Weights of a small image FSQ autoencoder.
Model: 48-pixel images, encoder norm rmsnorm.
Training: muon at rate 0.039, 7200 steps.
Rows from block 5 of the encoder of a small image FSQ autoencoder, named by matrix and row number. Rows with one number within an expert belong to one neuron, the router's apart. Each number is 128 + 32 x the weight over its row's rms, rounded and kept within 0 to 255. All counts start at 0. Numbers have three digits each.
After each expert's rows are labels from the 100 images, of 14848, where the router gives the expert most weight on average: "patch colour" is the nearest of a few named colours to the mean colour under the peak. Only what is clearly more common there than usual is listed. The data: made-up waving flags. In brackets: how many of the 100.
# router: slot weights (encoder.blocks.5.mlp.router.weight, 32x160, trained with AdamW), inputs 0-159
# up: expert up (encoder.blocks.5.mlp.up, 16x320x160), inputs 0-159
# down: expert down (encoder.blocks.5.mlp.down, 16x160x320, transposed), outputs 0-159

# expert 6
router.12:104129116130137147196175092184146157171111160151122149173048164163097139090182157144156114094126109073085135098151096140155137184171149118106122140162135154047149089139150125205169176141134100115112184170195120144125169129179152148118134130109122124130090076100111067152131182182101180115119145164098172168085171126101096093105152147133102112084109142189150094091126134150152169161190130146092119143105164136134089108158138140120163139095129138123144114203111130116096146117093190
router.13:148124171136132126168147165155074122143103103120128067144180169110141139151127120124093133148148076082110080106170155142134138121110156114186107152111125153153166105089117072162126133126135086158153080189124125171132183177115102083130135190142192058125115137098065139086099146121118187129106148084112147140185109109174163126175095083091048104094094100107103109154117173168183088158150059153126112140071174126062179116120134085111137123118117121114139173119107103101160089170174126
up.0:080079079107092111124177112167094156151184146123177140156164131108151083126166151129146122104118119149208104127130143128199164140153125114165136117085154168092115078116136087142123128140109120103166197145143190107116145205101149086066107061139139178131103117138088193127165075120117144179181140123140154147175121138100129144097194141126131118125133152121096089106069111079156112074149110110117128133148127107176175095139089121106151064103166129129086133036086128108154114118074154
down.0:087131127133132152094149147180101105143066103125177095136064086059140118120148086138091158131121109082148144143130151154134181156160142178116128160048154135132159188128159188158175079105069142152092093130142124151142170093120136189110091114168136126129128096090198112156144157082113102173063156140079149135120127172168122110168105130101082127113127189084159185123123146146129133108140141173139108083128090077129204140109126119146158121154144128124150090065074107130182052131125128
up.1:128058162138110168144138119201126128144141085133110150131117101116135133133117125164105127099103151102128138137145122156045077133160142154209137138124163083081118150180093103144182142109121125078081181176133133159113063148119161134139107076130091127117093160139077133094186109112126094133105107129101089094082131110119094140117122085132054087161179206131110121167133105143129115088194141120103112100161083113148068150081118124099130122118073115122101065105183031170100114149164146
down.1:128071166147140088071103137222143152128131110080093125152117178048136143087128085173090158089188116139145096111116106092125150104165183121131126149092144110125142092126129127161174123172093093203082125092133104088130124135121110174157092096152094085102126102131123116160158150129174170130142177150118099155156174115129144115101091119139170124108155139159131084111079091126089161138087070129167179139204149076167200151125116127130192122119106119118118123087105104121175051124130182
patch colour: black (31)

# expert 15
router.30:137172071128075152131151149154090101099125146104152125114113077184134137123146191165118160171166075094139129138178092169135117120118121117099114126112102099113124100119112121193150153130071049090124103084100139240124086147140138090131156136123140099152119126158032115074134132125114086167118109162144117180138139068112141102164114140125077144126158148169113121154130145125130084160149122142105096073129047129065174144159091146129087164159152167108155099125083108120117099134132225
router.31:110112181133100123162136133199109195145143162083180142117116113125113053164143112094163159120155143126126130057136184092135129131119191154156162142109132111165143190117137130175157158151130119139042121111163114113068171149135153091141145067125153122061124174170120099156159185092175148145105158154028116170132133128068094145094125070121109137097169164100141164140102150134105115190120120123052159162107161129120152143149137087120095136127125144105076111147121124123204140112114153
up.0:139149104175101166067121151120128127114123090077140180165122129174149183111127104117118096126104137156180050116158144155087147178105167158171185149074162109094205151120135091145165076119119145114154093138085148152093095106142127183134146085163094097131142079117065110122150172139135097136154150121116112185077062132127111163107035175171076138101205088186134095152107104132092178170132137142094150090129143118162134095148162121112149147099131116096105085109139106126100166145096113
down.0:122134086154126110102141119177160105156052186144148126148097111069116098111130123173115134165158126126171138103086092163124164202118156162171136090112130165086149095167139180166130139065113135171101055086131193139166161112126150129104091163091104144145148123100107106118150121170151123141085148182078105121168083127138145136133171155138038121112123159156083142155079113117137122106106119113131128074163168049135095148146122111205141114144156133070125098056127147177188119148081124
up.1:081129002156159152114125126176126146127132159116147090128116146129100116091131158079117176107097163096041118084097131148104100167076080128138148124147160139078170080115124129102161129138130087078105105169117129135153153126136133087117188103091130136084093143112149130113138168147091143143115176126085129138170135156142100124146100145145143137185098187160115137092107138162108080132083143124117181169199151119160059113084098061157107138178142120098079122084123100149189128131043128
down.1:123140156145119114078113108195117135172108146171146119124090140088124066117131073191119123143163119121120104128109138071111195165156143185106119075126114160087167072145194133135188109094118142130123122058118143168119160084136128091141136169092158098138150129174081154164143128092164147179140143172130126160148116138133133142088118104131092130076129176075180162174165108188105130190082135136136128057088159099097151195166122109133159091104159190136140132132070114132127072098069117
patch colour: black (79)

# expert 12
router.24:102100085080101114109160169119090116118130176103143113150055167138115120131203159145126120124134107122101080141114087171099124129167135107158140071120164080138109060088119122161121158088133092131154127127102156210070135113184084085113170131086133115139083068155119121086150138182126110159158130149119134206073123113185159141106128092158060166097088148171172105111143112174077105115155130112126181156201085138134139153136114078173099157144140132129158098191098136133102101156127172
router.25:149141133162159105169160157108118142090149115123183101128109125163121081123178126116154101165130107091160108137176126174185129202149188115154092174201125169114159113079112148163106180128181164165121114131186166178109105150137089163155133108145121063109120093128108096145109159109124148168135136181102078229117131101160126190153135098100124096132076081152143079155118179132111136160149092196089136111110184152060127108087080139126129104114146099115097124165126094100104126097083150
up.0:098144102162096151086140169183181147140071114104104131186140103143128078158112164102153121108171083164136095084083154142105147185196162130163146129129126113146144116074180173104154137143146128121117183126157174165118122116071121139167127123165051111104136091073114087119155156129123134200159192111109091049114140139082145101086115131125114137119176166083118150102108086178083094176084127166181151156139151141053164147108104163101107164094176131151130072114128130113115135163118155
down.0:125164101115118139101106120164166080135063130120102112156190140118157132098060149136144136091138148145168133084150113149112186146189105156132113142111112118104156052075148116186127110134108146067111143134129103152151146066116131109111101112084113112087144093189107123120135112115194163183130180193070137140160104139164121115170112111101164164090170157131156177122119150156096106169148171129129080111210188119121178191159183095203124133150108102119133080077100118163152119109101153
up.1:094141134172115147133187151195153175187091124142111099138121123129073137094144180125123093121169123090145115081126065174120141214134161131115164104076122110058099089132129098088176185100143125150102131129150152107120123159117138049149102113088123129149098084157088190143165090134140141138136132128107106154110090114104076135133178134126161073065134192159133161131119127137178099142106135128084109185106173097125175185122088114127149114148132163063102045088122110151143136159105178
down.1:108144123133144090101120159081143116083093130136120125185082147170137107152132136126149107074115101140171174047138055160126148152109138046099142142104125104157091115109121133150101090107069115087141108113112122177124131037166179145204123109143127187125114118129093126141144135148078103081167118156106121101132114095071167102102074071141094131120160119066190201079170115117162143146120176177148094118145121123136123138109160169153080134079130161114127101141099147195072111156097145
patch colour: black (96)

# expert 7
router.14:148120131141135097112164110138099102151113124115156087106089113076140158154158160134143135139099119156138100137182137133153120116138153090131146173181102143116157093161102122231129143105166082098089122149136186199117163126114078109133171172125149045157110137186106095090127135181119152135096172157095123129114100081139135113114127054152060123172108108104137128149074143140176131188102093237115108135119173164073168100112094084145156175140127152106100095118201119142126161172131114
router.15:075151098185110116160175135159137079192155152124101179172078166170160121121199049154079098115155122090103128141174130116105071167108137157116165099102108058062119136107127130159101236137152140077098125140174144093156088132132143068109070170090173108122113135078093123114174165112135109141134183162123157134123106135144113092112133141145111119165154130108130157122103107185128115140128108199108150120099106149161155166145147081141143106118140092122112115114139092159213105117095107
up.0:055146156139042083136118094191099163134142101104132105150086175163148096138153132120147160130099166122143049101147128137120180198136179131189154157132171102084173136124126109146124193137141112123101095085136165107135134132136145102114090101151163136103155106077094156134174161176106128175123137172074118097101140117160117107184092086085123142074167123078155145126069099178084105150107127116107103107129123138095080136116106139177151091058182141111118068151122121107088086189135110
down.0:131165131121105179102160145153146101125135122075147126094150142121114117066108147152124109115133151161172079084174129192134084138200128094128121098095065168068118122085102158166187126149096070100119130137147184089146153111097149107153148141097173122061153119169084085140176098106110152151144085175078174146180091124122180164184173092147168085120132155095131126179111138081162118086123125115169105133154157104151133116177123124099107128087119094146096078094178087106176152074107181
up.1:107166128131112139160162125216134147172133105153109120115111143117098181089113071137114162126180166109109092073145096122099142135212141168137196158063095120057200088064103114126175098057130134140099130098171168124083076141144174137139162125166090113099132141154073121127161154132168127167100139148141161151135119161108151157109130147131096097108121148096157140175099140108126113159126121128126107130120170094123113192088066098163088090119153163118158070117103158148201081172113155
down.1:144153132130143097094136139129115168159112141186110112131115142117121111119046083118134117117124133161212153153142060195113148167164122147073215111116121110058112131086097096145105124136109092151148137130133163160092082199129145184170150166108105130104141128174141177189160099113104127169110156163144109127184133145085093139073169130124133145140181125099163158151181131161175137150117115186200163138148162075193140103084143137138114174101137170115095142096166104115175117080102134
patch colour: white (53)

# expert 4
router.8:104098096097125141168072159179126157097149130071122119135142120157126119154161157131119155126109148089090133131162102179126100121146135134120106144108195113133167100148120065184183143119118115131112066085115056130085130122193107118117127123152162085136039093109121129102170156150143123163087144108101086133122153074140135150104155084129077134051139178117104092123067139099179198210106065139106094092079177137116119092127163153110102097112153144109132089179084138150084081120098155
router.9:078144143156108125165152085182162171121153076103140127132152114152145167112171176168161190133109164150114139111131103109151129140209131130144185178151103107085153071097092139130108185130169052164110060122088165141120150137178160090145079110146125107139141185129073143139104068173100166165156172124119115158128086090085117178074135099103076157088144101142096124123124070155128083128122139180122158113127173162090150174149099066114128153156129147108151104127088120175142104123107191
up.9:149104099151109135150122129209092126151164072108134127146080159152076094095111154126073143094112122158122080071145135162135171166190171132114141144073132113089187117068141104151156113145117108090096119083204127124126090141158179125149131082110141079099105111123057147151165154132151183179119141191092167140135089159114165148120108080113085133097161205080143111194096120124073113161088115095109127153147121090131108183115095143173151091176158134122087100161132132135171110147102161
down.9:113139160123121153047076128133182148119112167190134098145063145089085122090138135142075118077105172160144160143128147104153199140113153146114195152106122153139142138135218175203130074099127104177108138082103131147160090114100145169111112119128134153104109125141081153143155115110123167138123172171124178098144128071133172136096084106124068145129140091094107147107125121154156103088123157170145119122201204066146135157121149116164088142125161158119085142146104152113077081102094067
up.10:166094071152098120092179145157169138141107130114153130127045161102117120144124122149113140122166122117108145065103128138103170176185141153122143120091150149121170133120149121146155179139083194178131165054090161157104043140171127164139119067086085163145150084132097107147110130129146166143150133173092125184127085125125158130088109115106143135080117169138125149103105132135138146158057128091136164124061134066174106127111069133117085086153181148179074081152082106175063123155118136
down.10:131162145104097174124114094180119111095097133094190101155106155109099176086089140091092114112157090167174087113159174169120133156120140124122184137078145119094160168130118148164159154132094080102121132057173152110098111090109162178122087143131153126152168145119146117102125130154122147175095154151041124117132107133125155173132096078135089089109113137159185163152229102126124119102153167144147167114226164119072125191188135111102159152149127175107120117151124165140173076098113099
patch colour: black (39)

# expert 8
router.16:138158102119079160113164194115101111120104119155139092138167159113108134130094100178169101129108154151132043080134148091143124097085090081151096105130168144194108161149123137110219126167108136141136131169162126140131159158124167114063102041129101106146158199199160089132176135095090129134138106087091102120134118150108196132131123111134159152104105178173128129173140124124160196117116116088131162139187161076127157071106124091136113106115105145126131179142200093123198115135107141
router.17:105093085125142101087154128109120107085148112186095177152183085113160117158077145152125126152103090108108160124142191071116085108081073091160119105166124138141081140188130196093127090156104101170218157133145118126163107156112105101085077130117113153185162123115140152097163081143112121110181123096130172130129091191053131130133124121181117101068096147136120111091139082117111096137130133102094131113161126099130122137079137172091096158126107058098054147120120113153059148147132068
up.9:203081165129109115142075126130110169181165116114114080120126153142147110160109134099130144116103174106143142061102100117161088038146118124111072117134068184141115124105123171136128089162167156107151094195071145130122119113130208129120129087162126143122170113154056123089113106087105107169141159137140187119098069126199134121150129139136097141130121127102172059060151178118092130185076127115132132165108124135124157171164161122095111142091118185119119149117168138188120191144135088
down.9:103109125142107124104155143138142092113140089191178183099101134096090118108133128138100108113219090160158166090180169111078106142157142115138209153144158116185155064112150157136192093125091073099088170093106162156084180130093182149167132160114102147107099115123155143127166167117162165116147112205079115136131118131076154107159169118111167122147117125169077179167076127106115110135113137080141116114173137088115153122158133181140101137091135114089066098132050125137092080107125149
up.10:156148077162150138138123131118066170160065068132184086169199079144128126147111147135122097111065081159185144113152191160109138092144147140126116165122096156102176188093090152118174143122147182114089096084064128120121149133163148100152136178163122120161092144142118126111117167177101135171166115094128084109128192090138097175132139070125115063078106156102106115119168088123192147122070123167147064128130111140144119143195134119138130140142115188125121098133125146159187152147148176
down.10:129138173145132095061112130154156128172112105172156121159130114105115121075075098137127179088155089129077136104123129080067126164182139113110133139112097170125170123112094173147163068052152072118153132089128128098156168117132194132128124128151144124099104084176137136198162153085119151125122121121110147125159123130070194077139160112201145154128122106165124177188062158124081166149063131139117126057197123096110201179127143118117119076083141144132139122095136095111120099137127111
patch colour: white (46)